{
  "model": "image classifier",
  "train_examples": 197500,
  "num_classes": 800,
  "activation": "gelu",
  "layer_scale_init": 0.1,
  "patch_size": [2, 2],
  "beta2": 0.95,
  "grad_clip": 0.5,
  "batch_size": 128,
  "lr_schedule": "poly",
  "weight_decay": 0.1
}
Rows from block 4, named by matrix and row number. Rows with one number belong to one attention dimension. Each number is 128 + 32 x the weight over its row's rms, rounded and kept within 0 to 255. All counts start at 0. Numbers have three digits each. After the name is the row's rms in percent of the matrix's.
# v: attention query, key and value (stacked) (model.blocks.4.attn.qkv.weight, 576x192, the v third), inputs 96-191
# proj: attention output (model.blocks.4.attn.proj.weight, 192x192, transposed), outputs 96-191
v.103 088:169204135135165133159072079132111149139195108133126093134108100142155099158124101131188180126140141134126140128122122079153174086116124123119081049139108142098171120126134137118144143138095187179111142082164098181150185151171134099117104076130145127051138155118151063140134123185118088183
proj.103 100:142149071139138105119156165138157111137093110172155132152146113137110162190100115095119118075115109107087118132097128131079094176132078141047115131119157133113126181070092147095084143104169078102121153142064159064094116153076183155128155136111151159166110189148096195149114173126154121159
v.104 091:193139151166158113161108179130169167088184091142116129151156106155143138112133127124074163117107134114153161098190149160070092187093143136140090083127068130120098160100134096186177050103139103142148132132129079081148162079133130141177134191130096094142134105090095160149113101144166121154
proj.104 097:125174057108150181106146087171128079105070122046148090099131144108103094101120073125152163116135118099142115109152082095136142080185080107102187092117122186101084104127072135125095137164150184098134139097088156149135110171126077104094060119119111182097088140117157103040141123105124107105
v.105 101:097176111075128163106053118085107143090104103113154125162082149175135135124158182122135173130190076129181161137140107144158172107166192133143122051157100083119140154123103103137139191138101154179060150157105122125159107134154106103112120135125146142111137096103219159163133186069088063159
proj.105 096:139138147118135033098154105158152111196094196114133131141200087129081170150135125148105110109055147148135052083125155136113091151079036096107154126124132137156143139127053158096092128141144106087140136112126114122178093131160143168158148116127094088128076125115071092162128118162097150111
v.106 095:123124157154110125191128149119193095131115116113186076131102139103094183148123141077137098164137116087107089128130098106199075142127162138120189113091112113129115175134119178095079101091041174074154143114119108155108092126069141184114133153094145092123150171119083136152111176165118111095
proj.106 089:178143118104121177109158127142095141084154053115048120070124146151169197169173095169135103121089130145158127151129117084127159117155196078120076140099145121135150125142122153206197126102141076165139096171143117156133143060186121111113081157154117125168067146158137108110142079126127146109
v.107 098:155136128092133098145149143120112141118115125061131140143156133067140073130131158135114121080151123175155110108149117112127130161081114093169189144109077165108094108086122102163115149050137070161151083107119129101132149145184120037140125142126146206111138115162067141147125142148124162157
proj.107 099:134123115145170139106111130145181195121204148168128111076123110135132193099105123109162133180160139099164126204104102143168144100200091151121118111146134123131114119128137186123159101150138181085143190159124139120147155087084102156099118117120140047105153122190152131087081093157097175126
v.108 095:092079126138118117063065145121146106120098154201168089140107135165051180155117124067098166123122159129171036115131145110201115121105154084137125129178123134078117169147133129195134110131112111066119075133116130183098120132203137131162145123087147099100111141119149099143163125114176144117
proj.108 098:099088110143151156117153095101161103155125130086071111120114131114192076071164106159137156104129086104098146143139136138099151153139117167098118080129104162154148109129137185118048117128174124119108086138122125117137151180038075131082139085149076197156115078149170104116125086106092111118
v.109 099:116174101116105180151161152122131124121113150148090156116091072095122101204158104119142113165151115143093163097137090100046114119205139147199124108062125106130119077132148140148145120062132095124135084137188112166126121123160097144179137108137184051120058120127127105142087125151108145163
proj.109 104:113186164138152116144126064155115137134104104132186120194149127143156145132171150151125090052107172175141108111126168126162124142085129092113191157151149171140131174112102055095151126160166155151130164135094179046127167083088179111144157112075088166096191174202089165115154119122132143120
v.110 096:140147133105153166129159172169160143128155119185164124085136167183191145160155042111123174134132079094086104114135169137129110166068152169143153160097101154087080141080123117072132133107102205136136125150117092139140188152094162117162098159166148134134194073108151110111111145131168140191
proj.110 102:129165123178171135105120178117109112080155141111110110167157130119102144128148138117116129088170125115155139146115147120110098137151114089145152117182130088144114132156142161182122101136141115089100061153142152101151098133088063133083187081137087153145105119165148146123143080136116121132
v.111 090:158179215135161088101117119129125166158121117129147114077113178186123103108110216196092126078098142076144130106130096126145161087180155139062145122169164109149145126197139148124181130152150139102096112185159161135142131133099119176152168118117144068104128128078112168148120096111132202094
proj.111 091:126101113127071124101155105112134134115103102126100139204116123156133155127142105086167128149135092152095175127141113123104090116101129111156100103085099130132180137049153128111082169119116130194053154124108130154136065122155133091103145149159171138128126118124070088163143154173093093112
v.112 099:089152069141116082069102082105148129142073082125125134160058126143131134081138164198101135139136164115116103153145082124073127092104094117139124156222138200139202123163108183130129098151162122105160113125175081123236116122170138136134123129112136097166112147169134103113128160108119161055
proj.112 098:093121138135115134138109171179126167167162187134109150100181142126186115140105167077103134135136057126157114111112116149116118157151121137140096138105172122157139133071107122144163158106058165159107105135153186095049090111144148151115127163159122106064170095108154120119118054099158111165
v.113 106:147127119125084133090189117131131131119143149202098130095190119152155106176123145127140113134101144088117135096098102189129098092160189174154090070113073057158121146120102159114117143166115121132125162134084131038135165176170093166109110126088113099084133083177162121167150101132158129074
proj.113 107:120184084160148151140087154130134151127107092057108136159110139120089104064164111124115165107171114175089093080145175110162150164080060128103143110130149131135095112126072082164153145102151116163153102153141131169177032108144121120178147148188108139149116140083148141131166138082103140120
v.114 095:197161121095179083176119126107101139082132176129138180116169126104129140122144148132081091141126101140161142084122092084097059162108186112133160121134162164159139175088111172141184115112112130095154100221198116148141119095157134145110118177183165078128134083166103093150130156109140110105
proj.114 091:122133088158116155079119135187171190125138050133056096125113126175180128159098067109122174067112076066138145184142145106114170120119152120119105078165172149173117101122142120154087153134120138199040123081092151117125141108066146097111123132118093177141159105136144136151108078159146144119
v.115 088:099103085137110111124141158141210120169131078184131132168159092143161161104113154116038130161197103114089049159110109148106120096120131157091183204119128133109157088120119120082134170110106120089066141145105132112180159144129104156154156074100166121156145105073189123129114175072137094143
proj.115 109:126074133123124154095112072151060114129118136129114146128103135167156118140143152176179102108092144163125177095120130173156136176121184047081121085114146098136144114130130127148185128148118126165150084094139157116103144118135148113117154123154100115143105109144134127092138076191161153110
v.116 086:097156139097145131135151111136107146135160119225174144107105122188134104119060097108163111148099127117119113130149114183155099145097143152167136099158148108112078082139136114087115110117087171113130099087086145068087168145135143089114076171132150143115174161118131140122095146191157128082
proj.116 098:166162148144118072153121123123152110109122155146158171098125167085156130139149185132068131160107150168135123142132036096092134096126110165173130169143116113134152212069137156084191103113139176161112155162107127143128096158113116162111128145142178096161126093148152141136126116091161094210
v.117 089:168148106162127102097113106094175161098154085143141113097100079073167144150110138090088087143131133136129115187084135149103101164122192078128105118185125138170126121125132129111180142124121182073075140111103128132144115166177179125095107128061121181083153171198122148180122122120160138139
proj.117 086:118093110150147117115164066175137095151118113140087133175202182178138126095106115132142226142153122086111157093138208098164075120103103144071121117165104120095102133087106159138090124102098157172146082197136115127158109133055068155116177123111153127179107107122115106115147127128110100098
v.118 088:099084101103109085150219132135103118098119143148137112121100157150107103182165159175135157151165130143115100160166150119102098128120173106088090190134128118088154105122132119170119080117108106149138119084114104121127115103089101135114162105076107134095108129189141127148131173134101098088
proj.118 095:132072183114167110164071140112136150139147160106107109100102161095168074114106192111153073136091146126133118108122069174179177162170151140129184167124141122161163103162137106076137171130140151165135084160164122092169141109187146151160119134142118123108109177173136094043110086107139173111
v.119 089:096138123070133129154120088169098131192187136178073142143103183181177112095164133085111141176133175158090158089126130082109117168139133131136122035063110152116100098102158157099193187103102138103113126131149142235131131102158142135093113101174125165118162098068061099159162123179108134130
proj.119 093:124142145037180097164127132121133143081108156145138181135159103107086157185143178123161038117151120113140091137160131156124102120096120109111171138111103081106160164137090124141073121099150111129167135118091147084133121131137134147156123109098157095128095193207196192113099108070138099180
v.120 094:100131132177148058137105147098144063085133071152176121128072168111165170132101106170165138132151109163163116195109124117118190122033146130181108121135160146157164096221181136119080100125121123157154163138181119126120134101115151122111140138110148077158043133111150144161154160093157196128
proj.120 101:166196141116099191120152103129132124133107136130089173105200136168142173101157116085127088103143112120145128119136104141100136133196131112123112078082167091098102145082109139184151102092120125105077128121090102141109137069148156129116105191136118189093158112096088132141104062162116112125
v.121 096:060132130141163106092105104137114076172084205100094167138100109119148117132145134107096142131159173184117118171109087106173112123089173130151068104102123112146125038121155138117152115092096147149108172122192087180066085125159099069150120163185111145080087079145140043054123127099127126123
proj.121 082:158190130124146137144192129076162139111146109177117184107176154120113142135129201133118097161060135112160119078160141108100115152112076153119216177130132177117077196120128157134081092135159126041188112114101148162163152138174125148132133126108127128171132133111190178170149115165124086174
v.122 091:187128114162122092140137128120183129107081075145196139119095168111065080148144104116132126181091094058182146095099164163153085159089128072133120130142158119092115155153126167137073155128143094092181100111108143119200139118099131107024137172103141146064108176130136153118087125132160097191
proj.122 088:147107104065147083124124165112090109153172126103070079105125127154212186088136110108111135103194140184082150125129098103124138100165170159128116105125179125083116078147105081159103132088101091191132161175137072106100120124170146139209139125146108104140098157147115093103181137126109164097
v.123 102:125084157166154111085151198172117177150114127128097139145093163122156146143126103148085062110132111139096110080173131104110055121190110167122098150171098040105122127149064137109126098128132176143162079139159120122101126129128099136147179081146132105165130120139180190091123126042135119151
proj.123 101:133190138153125154115153058186135167100154131049126117141133108123090158103102093079119224088170133125140156125088138138141173134097104172179145139143146138114092106124167144132164101103129065115053150120186132113102097136139115140083154137165106130092165119112087056143150151185100111101
v.124 096:075144063120105131025105101139124130163087159117106085152133115099117151173152120122134142178134097130144145105149125084181068129067204153089135107174150153129149094084150102153088101108097125167175134162144131094232194166112125137173177113107106088109141115106134113087115160106123153131
proj.124 097:176147161078119081165130144099108173162174139196108102105068128161196122106150146137140090116190116107111048125090168165115151162179153134121129127100101098136163139114140119120125163131166146143084099140144174102044095125120149118072082093151127130145160109142128149204138069131126180154
v.125 097:164129168097087129192114135150100141173138187085178132124158168147080153155173163165113125160144133123078084087080160149139116115115157124175098163125128148163155105156112102100152147086130154101162119119156110078091160139170157164187127091153109118110108135066132125111162154142161217148
proj.125 098:104117098131116156092148111124143148117158075159116120169129160102123157116066070153123127107117118088190174098153064127132112121118150134067112130227145149144144178086199158095108112139167093110097112144109147135103112184092090077089210109135176134139141070146064132134131090120110084099
v.126 096:144146176109160145158116126158118164147107118110151143087131105135125116163092125094179108059088138045154149115180124157109089132166167106075142119155161140136118087152128131106148140127155181176126131111079138014149076135166088085114130111122055111097116103120142163182155160125083160133
proj.126 106:129090126128136090086117134098171107103144181113156143150099116100098103028110135091118132186091134149145084134117083069137125096119089166147143106141101136109139137148131136129101096173154111134069163116182091225163096164144085183174094144133118090184116098105145114153089144079126106063
v.127 103:117146089114109061100122146128151130183156172095139111074130146226105148089139129083072153105122097100077081151136131120139103157155109141106060130124143096059118123096147118072156109133129066122114113178068114150152161145169103158182121180124074127164151152129156099089103137096113150108
proj.127 103:132163101102141144121113154104101140086134159081124155133119126088166093138126201173119115159110133141143148116123098124173109049109099092179168137102102134135080121163135144144102178140081200113140149122137116087075071211132117107106139073122164083101091067114251161161161119048146082182
v.128 103:106156110159125139046162144118134118095151110073080156172095100171080095152115133102096091115229148110153123143159133123099117131135130146100077146126148128114121143105106167089167148164133122094108079112089107118121124188145070091132075102183154180114165099143164102120087117127197129154
proj.128 108:093127157142151145134098153145123114121123089125171139140108136188095180181070129121158176167103144110170121119115108143125112170116099054173089139106133106116135103153120107152146161071124112083103150133155110091174133126131118108168147135105137131136153148168083150118150138117125125112
v.129 094:149109109086138099138160127108163185166128172098177108086123140108103195070150148137140076131126077138115068106078126166201095110182089103166099117117105115109107102100160126105150102148073086091089131156102084143135137141131145163157129192153143108112130115122119121194186159136114116136
proj.129 104:164128084119141163108164133144109126187113099148132125110129127106149127085152117110208113096188127141135132183122043090094143121074161189153185117153098148149106129105104134126131129155185174140107119164171128140061172179092137127062148193112092116121136139099083074114082102139120105145
v.130 098:140101164135141122139098130119135102106200120147108190100086073125130150056111084164079083098092142076121149125122149091127162073099152111139138135115175151112099144133109115162139135145163120130138090115143146196103149103108070123089087114079139120137133190159152125102159087136085195126
proj.130 103:087083084151124132119161129142116150123157134086177163164159149135107146150145141071106144133169148151147128123125166157133117183111093084091069141151101116174127116133171150133107121121140118088094171132113087103169103140131111117146149145122156124138099107170152140161142092120126125152
v.131 105:100157190133131185079152162106071081095169209167114085120092120113134109126159157143166126125090153142108168165105113112116135068090092190142122093133128158157166093158162136173078138153092169128228076123100097117135097144106116126145086124084133098141099152097116135149098131090101170084
proj.131 103:161131170096137114144193149174164174172118116122101162185162137125110131093118098089053086115138122171143111093126124151099109183174133075105088163086123152146090147122136145074173128105106100124131124117192141179154135108110133137158108093183126129086142109168118074102122167093102117217
v.132 102:116140126148158162190165127135111074120166112131116205155191098096115158113131073101119153074152091140136175144148056148104106086129141168127119107118110107122148103157154141149161131091098120145150137128104127178152118096128088186076130093159120107087135114130175185087126076132140171114
proj.132 113:133177121118133140109108114124122122146090121189151049185078140170093151132132144194087126170122110144095069134122113145102115122135188094090118100128140156139171125101110158106137165106155145132145088162138145122233111088087142123159113128156138201124139128155153164131112111106099127103
v.133 094:138134105107085113142164152133110157174130145097080126155107158123152146151104095143092141109143121075082119100162149146151086193120087075150154088123150057138093134081077125085129110121058091089089134150117140186197070141150139126130138084143128152129187076148123126105106148167100123153
proj.133 097:152120088156161132131159202125101176149160149137131093134102127146157131078179153089186093202154156128133124102151094092124185056177126191143079072126117173081106120127152155103125091123144158106113108147145125101095167114132094084094175181152135076172074154131082135141093161085134089084
v.134 091:144144153142144090205153136128150158141094138139147118071136172176137118167109170167073144120145111132150077130105084184169086134121126137145135112119092129141148163166152096117081118152115134125159128156113137147127119134078172117210142125139177154148092099130183055156104145107119104091
proj.134 099:168179085144147144134132164155094098137125141112134194094181138094062131092126108087117109080100142137093134141136161138044127104124069155099167151101124112132119109100090125127181128135155162171065105157170128076092095147128127188107205218134104096098182163129091134117112155170160147140
v.135 097:196109108116113060152166165139102155112123169137138093149144122187195116131077175171170125083066126168119141087122112135132146124126143111112066096100115111142131147082136077099087136080095115110152070127141155080151157135161083087169111178119110193136120099168160135126092124093127205101
proj.135 095:092089153149173158095121121161103107143213097145124126091146118099103087121116119060132118140134151095169076179142122105113115124157069157149142119090143094150134111085072116129138166150127127162164093199175113093098170073148185143163136135106135090093186067091077087136134145178122072166
v.136 093:120186121082159165092117168120082128056238145127107101106153108133179175093115120144087172197112132098158096102128164148114147156095102090146109072132115162156093025134114145085142109122228134110144112129161107113090165092188176141096159121080132088141167095073112110155141135064189196151
proj.136 093:115127144102104172139172096136185156156101110194105136177184157102176116178129099089122104082116106137125133169054060121113073132114162146137075131126120102130104202070116127107121142149085124124150204152166152144175113105110122105168066123129146168106142165170087113094189097140125065109
v.137 092:124198124073114146104143166107149118080087119063137095074108129131157127157141113197185090134111132108136125110131175087144126144076148152155119121119147160110104134192170168149115116175103092151158114118163120164138173140121177147197086146108134140133157137176133093090135101137072092100
proj.137 087:078098183113086117143162161120142150161115110127084187119185132179083159090113152100123146144164122172143180140115103156063071099098107092122101119146109138134109083112124137143173116058165155145120141101156134122110065176140107102115099171107099138109128141148079175074131157164144117162
v.138 084:134094148090161112172123133088158088118079139174092102106126106107091102180165083160097140124114142156129120153069127167129100159107202111165197116132174122090037141150144065052119121113148112109155144126093102145136161117084156100127104137121099123077130139108079093127121156119141040135
proj.138 080:083107182163137110114166167138118065127093150079151179156143193169148085108116128086149166160152105140108151132222122075122165129087115175140160087145116194139137155096109103179103130133176198102089168147154151098112157102091114128081122122097149141191132068160132142087147118135106161101
v.139 098:069159112079123144155123149138107149064115084122093097126119070144185099050064153066127154141124114199127121144137135143185115137106109099099148132178219162173126106144087146116132181165113084051150191146161115133085159152101111091111108136154157126063221124110151125091116116114143165151
proj.139 107:149133122027097107130116085110139132166154220133120172125137145085069181186221160177175168156158048102130142093111058112128111106116121143157066121098140132078090152107142105150191101075110156174121088135088147174182101180093142113113100095137110106137088097118089125138147110096095107095
v.140 092:118131174108163105143133088158120137142182155126117116120144101206076161149123102151136103178124146137119149152092133153213140123183110088145111194170133145110169122124126141145106120174063108108145121065118115158153136165184147108144158180119091146149133140151159152177100177140088188129
proj.140 085:100070056117139128112140115114123149111082143091122117117137087128144124121174124102176126106120137122138138134161120131067117157116084187131073141074170155115145107146122127109099122094127059143109117162181092172099120136134197101123114156146125157075153161155068035085091130176080083203
v.141 097:100183113206178113130045090166138113187100106104133110144153123143117108158158152082150132121120131168145115128128108071149134170127083106179109131153121124071142117083171165147165110134146153149116140120067111109144163168087149097160102141103102162151171106155176124133087126133117156086
proj.141 108:143110176161129142169088213082158091063063154142155142111124122184120138170096116161176142142092103130117170142166132176130091111108162155120128126142125129114190113206112074112153098122086103159095095117082071097090094145143138148145132152108089127129104186068139127139117124132138169082
v.142 102:117137164086116110116107095077079110138126096135138141187133111063097136134179124145140201155161150164165077117154097122175125173140162084078156160134156128129112092114136071157161115156160069106091078109130137117120116125176098146068184146062136092171149045133134170109114142101109222085
proj.142 102:154064096186146158164124125124166170135089146170106098103200107144165098099120080135114089105098109130123178162115147117179101126118161175136062156117147141126180169106115163081050154069104103137159170077128113201181178122132147103172092141126129174088124168150128117105140116180097123138
v.143 102:104129094157092081101189104136198190110142127178091077068145103121151122152102157109066081188154113072125091169160103104163119113085114153102162162161143150144108172150107144119160121140098156118085118106098146119164159165114161180153079159114170152122127059160130118135160145111168098154
proj.143 104:159120121151133176134132158169137156167111168096149114132143156127094139154139099116168116091097148095124189100123142116125153151113111146153108141099143090151171083161105131113139089164125149182066117098105143157101096152112149106055131129103077114150087164130057111108142169098168147093
v.144 096:174080165089148108138106167146130125128061109116114148090135121167121175130154146131130066148088142109127110144120126167067154139134162125109140150120145159118137187151125127103126102054124125135129127148099149088158127128114175118079137207203132160176157134059077069186162136122204098177
proj.144 099:128106111113124114112130062136100076120111185118121111168162111078125060132141102089138120152104160170103166172155116057181198113155074125130131144081124122155153121135094111115145146177146111117114170158200125120090132106172124134142137080073135101101157097157152071104141132168085129169
v.145 108:151097177111104172107043088176069116154075126144145154094096138154065141124095110134153117154139131110064175156167105144103146136166147103141136180154078139175131075161106083100099123127109165124180108090159106107138176153114127119117147196104149142112081142188087094159081163146131130081
proj.145 120:124129090153157097079141124111112164090181134064143092138116156182172119146155098123129130118150172134090126123137174108146145161128071103202084141059188125105153136086148133136131113154141105140076147133157096136113058120119194140143157082159200095154154104124109063163084139135147119179
v.146 089:134100121139168058161128105108079079148096172125087152208142084107111140177050135081138156141127135108123136104193126144183111085095192110094113133087093111122174135111120131158171098131166098111147092086153145064117135095182104084089151138106122170151223074162164112080109102131135150129
proj.146 098:115158142122166127124098131097117192149192069126149095122086166120124121075121139166079089158158171131102088086115153078129161159151115095110140140101104102106172125119124071114173174117080129181140109164127103207205119104179152143126078077156131140145116111059159106192073154097130118125
v.147 099:067157145152148097181110111109201085094123134114100144137042165135139143149141113111120086157105188152102168112140130114047099137071089102118194171143087084108148201146125151152083078176098168098111145154176084179151151140108107094118140104160134161181141161090080130137122102142051087144
proj.147 104:136132121153098111143118140111070129112149145053166135120130093161139146119148192121114141086119104153119106119129136135141165167137070117145166134146115098186087109165199110147125075139139077125139087125089113064039101077145099164189122151155140101143108112137167119102117126166183175186
v.148 096:097171149095067128133249159108161089120158128157086135134113136172130140131089212155104154118087118120137116094085080086157170140086146079148158108097159115152121105111128099102158117149146121105118108082110070096123144149138113133066094121122110161092134165122150147121168102123127108159
proj.148 107:163159135107134092098095158131104152127187169146109130198135138098175102154128123171181132130107177145121141112126095094102149081088112151096105091122134128140084137122131118202115132078124148159142137168115121138123182144156133122106098076069105134127128057093160123146144113143126089098
v.149 108:103160155085123128114133142127048086134135102096157106121145096132079146152095118130088104166120151139096129183161081125035150102195114141122088154153197148137140136174118179089183142115181099124115070107076169124044110139174082117116081116133105088090153108146188046160146166173136145095
proj.149 111:137125167113111113080104126132176155137075177144118190134138172100145139142075125147104116144148180162111182092125111155182097107134166125144091203127154163095107155126164085152151127130113162085143169133149094122243107152131177120138095158100069154113155163120095138165108135095104121137
v.150 092:151045139112154114146142084159111136139140090078118104173131217120168134160140158119099161104107127169111195121081193077173133128107112099086068116151170136156135108057141111085082124117101143089172123171095122077079157138104129157132160126091056149090158139091104141113144097172150130127
proj.150 090:149147154126161094152101192097112162147137095109167084073082125148143148078162180151166096124104112113099082115178099102105143169151149172146182099120105098137092139118136129140129172082132138141052121081163122193097130143163162127135144120167165099124076077063110141114116159081091112137
v.151 100:122104142151130154132113137177117180118117143143143094184122108142136140119183112000137102115172096117144132115139085115161159149121162154145199125077144087110108183171117144108157149089119154165068091159103142150124185158151084157164138108104177186206153116179185100117139116124139110157
proj.151 103:113116091181141166096144141128116104121097088141075098162172092160107185146107113195120124176108179153136154170141108108088154108110175117067059151102124140129119083138117174144117095123161082099206151126120138109197030123097110117115199140133094164101123208154071159112131115183108134135
v.152 105:136118083177176135139080086127157095116062076172159104102149163127067138170136116153157149125120086121184096113140103103076090135078120108184147159179094161163063122116109071144158160097120185140051101124161108196150173135146127112109127129174116064190114152080149104114109187162089132113
proj.152 105:073133172089130080178106056131146114158070120133144147107138111161145073101091087110072094119073114171116134145122153201097077094128117115075106117113119121137153152147123105140119098174163146142110130118095168099179141050029177167160099079150165071105104145126162152133117157093163169106
v.153 095:112201159077130095124115138094071112153185099134195101130148131169089123184164162127149164103149088185134117069152098111104148090116115103149095105197160130119154100098185154191131150151161176129134081068189127098112162085065172119145141135108123140125118140131123090091132150134090175095
proj.153 108:158148172129134142149089156110179123136104161186101122121108152136114083119168097160125091142125116135079165152089110127117133141097125081088118091087188092106154174114105111119134136094115131210084153137092106198200153126100164168113084090145082089165122156038132162115110154118111147101
v.154 097:129134153132149144159075155121180058121125103105162129090127116102146084121153129081147148115132136141137106172124132042142131106108134137169134127113099130073146106133142153105186120142134114074125051104099161135150115158135157127142124092127135145102123184151182095111107194193174108086
proj.154 098:081125109136150092132135178105112147167107102072139132065113140196143126177105083196139166103106166125147174084163106206114101142105109071152152127140124168128152158127108136131028120101154147148086176108138054077110100064062145168207190115128153137162125163097146202145164130075139175102
v.155 098:116178124149111173078175153125158135099156153154152110180138095126117175160122139125135162167123110123144105093105109090138125132124071159158155098090133050111111151118125157141090171174019126130130146192124093154117092110137117132098109101125205090179094073121178126149093140171113090099
proj.155 094:167109124133146116126138147166163141109141211129103150122109126141164140147090160107152098065148104149188088154120104124120091128097116125090190056134098146150129103129198119145162160068147201110183106105068138109076175126154163140129132128119092145141131173135103146140090083118143108155
v.156 088:134159145145076169103134123136147200123139110087089171131113183085155194165134151148075135160116192139062135171167146097143117161155099112098094073196120188106127076123123124159073089085086143148160122118139140131136128195126124151146124149072095128134084132137140098135139115156145129100
proj.156 089:123166109107090184112145102147105145132122174156107128106144130087121163118152164109191131140134098090144138109098173140116178059132116136134110082135150186137052181154113105116109115084106137097129126055152111136073111122114119104112151119200071084158132090058123181102188141107131103162
v.157 092:106166138068117137208168177130134067080080025165060086200139160155154151154124146086170127099157131146207163128156185104108132044122103143148134127126103174138159145152154136123120149148125083091108161153152110104158121138152110121097146074126143187103165129157099114115144049095134121165
proj.157 102:127129119123126120102117154118114137130151171097104189176171117150075141075089145159050120155194143147121126154155085121140132154172171135123100084125164089155087124116120176105160139039192181141140091104132141174179109131130075116139101144071140190125117151169115176133117151147089112139
v.158 101:149097092128133094131130188138155111107142110044199176083170060088119081104108057197148141078121090128072105142152126082184182132115135137094130146109130121113109167059140077150126176127136177142150113123050133130124089103094149157136081176135091175088129124132118157140151187138162124125
proj.158 100:165074120132141125113127066138110158145129086157139101078138155195098110111102088113107141165104151131133102146071111162123109119099145103189113166176146131128177097121122141095078080187148112151064122102205194129161116176111123152131114156131155153185140114142116091088125097127105127084
v.159 100:133107150087070116140188134109088125120180099128117120143123108146087082077143028127088164091145147123129144122187096110110141159102114136090069099129133160105053111093142085098156116071157132094112143106111144151155143149084091131047157123124123144073137094163058102084132075137157115101
proj.159 093:150167092122163140086108113122147127093165166125082126188145127155154124196140152125152140181101074109139157165145090095147131152134163116130063103117204107128099166088107180158082155092123117114135119085127137171174178146172108081123112107155162166154125079140136151146146141148055087101
v.160 093:093135090138124071168185073146124123152113151133096108125090087100163152033115112141072114148159153184122136130191145179139175153120154133108162084152108146155158135114097120112128120087125112060082194134139147133121164154120161092135085085190209138189066141113079112124151118105129128074
proj.160 082:129159136108142204033068157099123143131115150105170113119151175118116117195145086089106140161101104095098115169121103085133110074121139132072116080109162115131121134068137094155143111142117132170124065111068150119114041128130157128116153118091067080081162125104137121138136149139104122183
v.161 095:152110118131088061122145120109109119134167161095115126100116136138108113096110137106137113107174137158119143097137141144150183160142134112069116168162132142134073112145119122132121202130175059176188075116106173185110123109118154139107187140189124209084177123179182099118155177118138142108
proj.161 097:160095168102125227144147106116200135101154165123124121148131140097163139115188160140179163171135130080150104136096136134118136086102141116179127149134114143114104184135093181144119071111090157095106159152155089114139113143113110142173129135134126105122071214098179147135099080134105154135
v.162 100:190101139129118111118146098086132105105078181149201116122158175182088101114120054125138066132119164131116082138156111118188157068117115121167161142117130118058093139119129125077175160143122143169150146168124139134135106068132186140072135171129161140154117127099097158157132152129140125093
proj.162 092:122098154146089150108105125154108154099106093135082161113128076080219129132182194131098178125156101140186134133129147140155138095130138145148145148119129147120124134158199170174083154067157080152101165165154089130182159201148101103138165121158131108148073115104142120108117155175062116161
v.163 100:098130140137087180116143160114137132066146117184155137090139128088177113160073134182193137117134120129132105082089171166142099109108187117197140114123127145114099145156148094141135158146098183103126092166163081145083074131133151094121132115160135142099112108123086108135140097105143085185
proj.163 100:143130173118101054106174103156141095073091109116125127109107153123068134136154159099059134123089156131138135162166112095094133116122094104104162124125113137146169060066077144131100125137177118119136156135170124156169205072115103165187117131081101168100209123161105110165125096104115156106
v.164 103:117186130147205103123161179122091103130090120115151164145122067121111114143131133146085149161159158138145105118142107173112131116138170115151118119114104118124130116068070108149091076158165115086097152130091099111171109023143114152162131142125167042087148137121103053113118153160061123121
proj.164 091:102074166117086104135169105161144148153160103065149124121115123110128125148104120096126138083079117144120185102097152116135188153122147144123105160115135099137131140155226191098145152162108144152097134149138166170098155197120185101092141124123072186127088086161090146149121177158206103139
v.165 101:116163094149175071156136088078155139198186099142138143092110148188084108174146153114135091112111166139097120109101197156151153115127125132124158039139099105114223104166076078084114114146148101126168074100178138109056184106137126161175193111141108142133122118158134078072094115124144075192
proj.165 099:141146172117119183117132178148171148110146116157164173177130096105192152096128116141120186161083071078092093157115079117072134153127143141105115116110111131150137204119141179120103131108137082136095126161109151149170128132132157112049087151127120116159109143121131134197110123162138155107
v.166 112:188114164110101143170141088153092165075154101107162129114128118111171170095118175158124148139154123160117096149149129081133104113041100205131141198122164148089067157113157150136128138097202175148130143107098112099148137111117093085145121131133095102093130192081094124153114097139070115094
proj.166 107:112139097173115141095153129114111124116120138168132106085127132129104095124133090112081139105148172118097157086112121166129171122244169133142153127148094113121096111099126104099138110141122089120140125107105126146131081151109141169145142115144128098092098136100174117091112143108150104116
v.167 095:138121080152096133095114121132115147181129144104130131090073106107096150103143131195115154107153124134134130099150126094095065165111122127139186050157103107157156171139087133085039079136103133113099111122185095102164131107020155150212147134154113157163152152163102093123121133161104098168
proj.167 104:124124074133144096177145147058145141139125153110117190148132131146155080109078095067160096131170122103099136140154167124165137093161131217131096114106188145136139136151116116122175113099145044172099135096093136174075135083224097100114038155145158116150088084084100152106143096082123129126
v.168 110:105132160146109125125104117146134107111115122104135093122162073158145206168151160067135171107163091108120062139104125064074078079172156149157097126146152111130131117108161078142165089092163089132142077181141110100162110149149165093089107085133160147123121125094123152191097127150160141224
proj.168 106:097143109159097148140108092120145163124072130169147154093136169084104095127164083194122104178108163099064151106107109150154180098092079070113156097158083142096146157132051108161130131196109182121150151168171127192117140037145117162141126139122076148116146153162127091061140117100113147051
v.169 093:168159130156141138171126129097108162179167159131099169188107134157152182179100098055101193167074093181171082144097111143099135124108168094106125090139145102079119095131146127137120061131070123112102105162145117126138147116154126104079124118089233075091190156169129135067150108112077120171
proj.169 086:103124158093106102129136106157163184127100143064114121092135132119092085115171176157140079106101127137095121083102127115110127103086116118157121172117077124103123128094150115164177155162164143084137145125092087083104126129096094174159094125137081148118075088215156140137091204141199165119
v.170 098:124147151147137125112132135177147159133126151155173109132176153055118150115086163159082166163168095171121131112123136077168097088143129144095120068108108096107079091161065104161140118082126167092146070138145095108131107152138148117097144142129225071117124141138086126159154091120115098136
proj.170 098:125077101117120084184193134130127127099092092092124172144109140105113117098171144119175129129081111105161103138151134149120154048118110164186150147132149162139121097074205180137125098164060110140084229138141109204151171136077104135173123146132071182127100070128081129115134179116117143093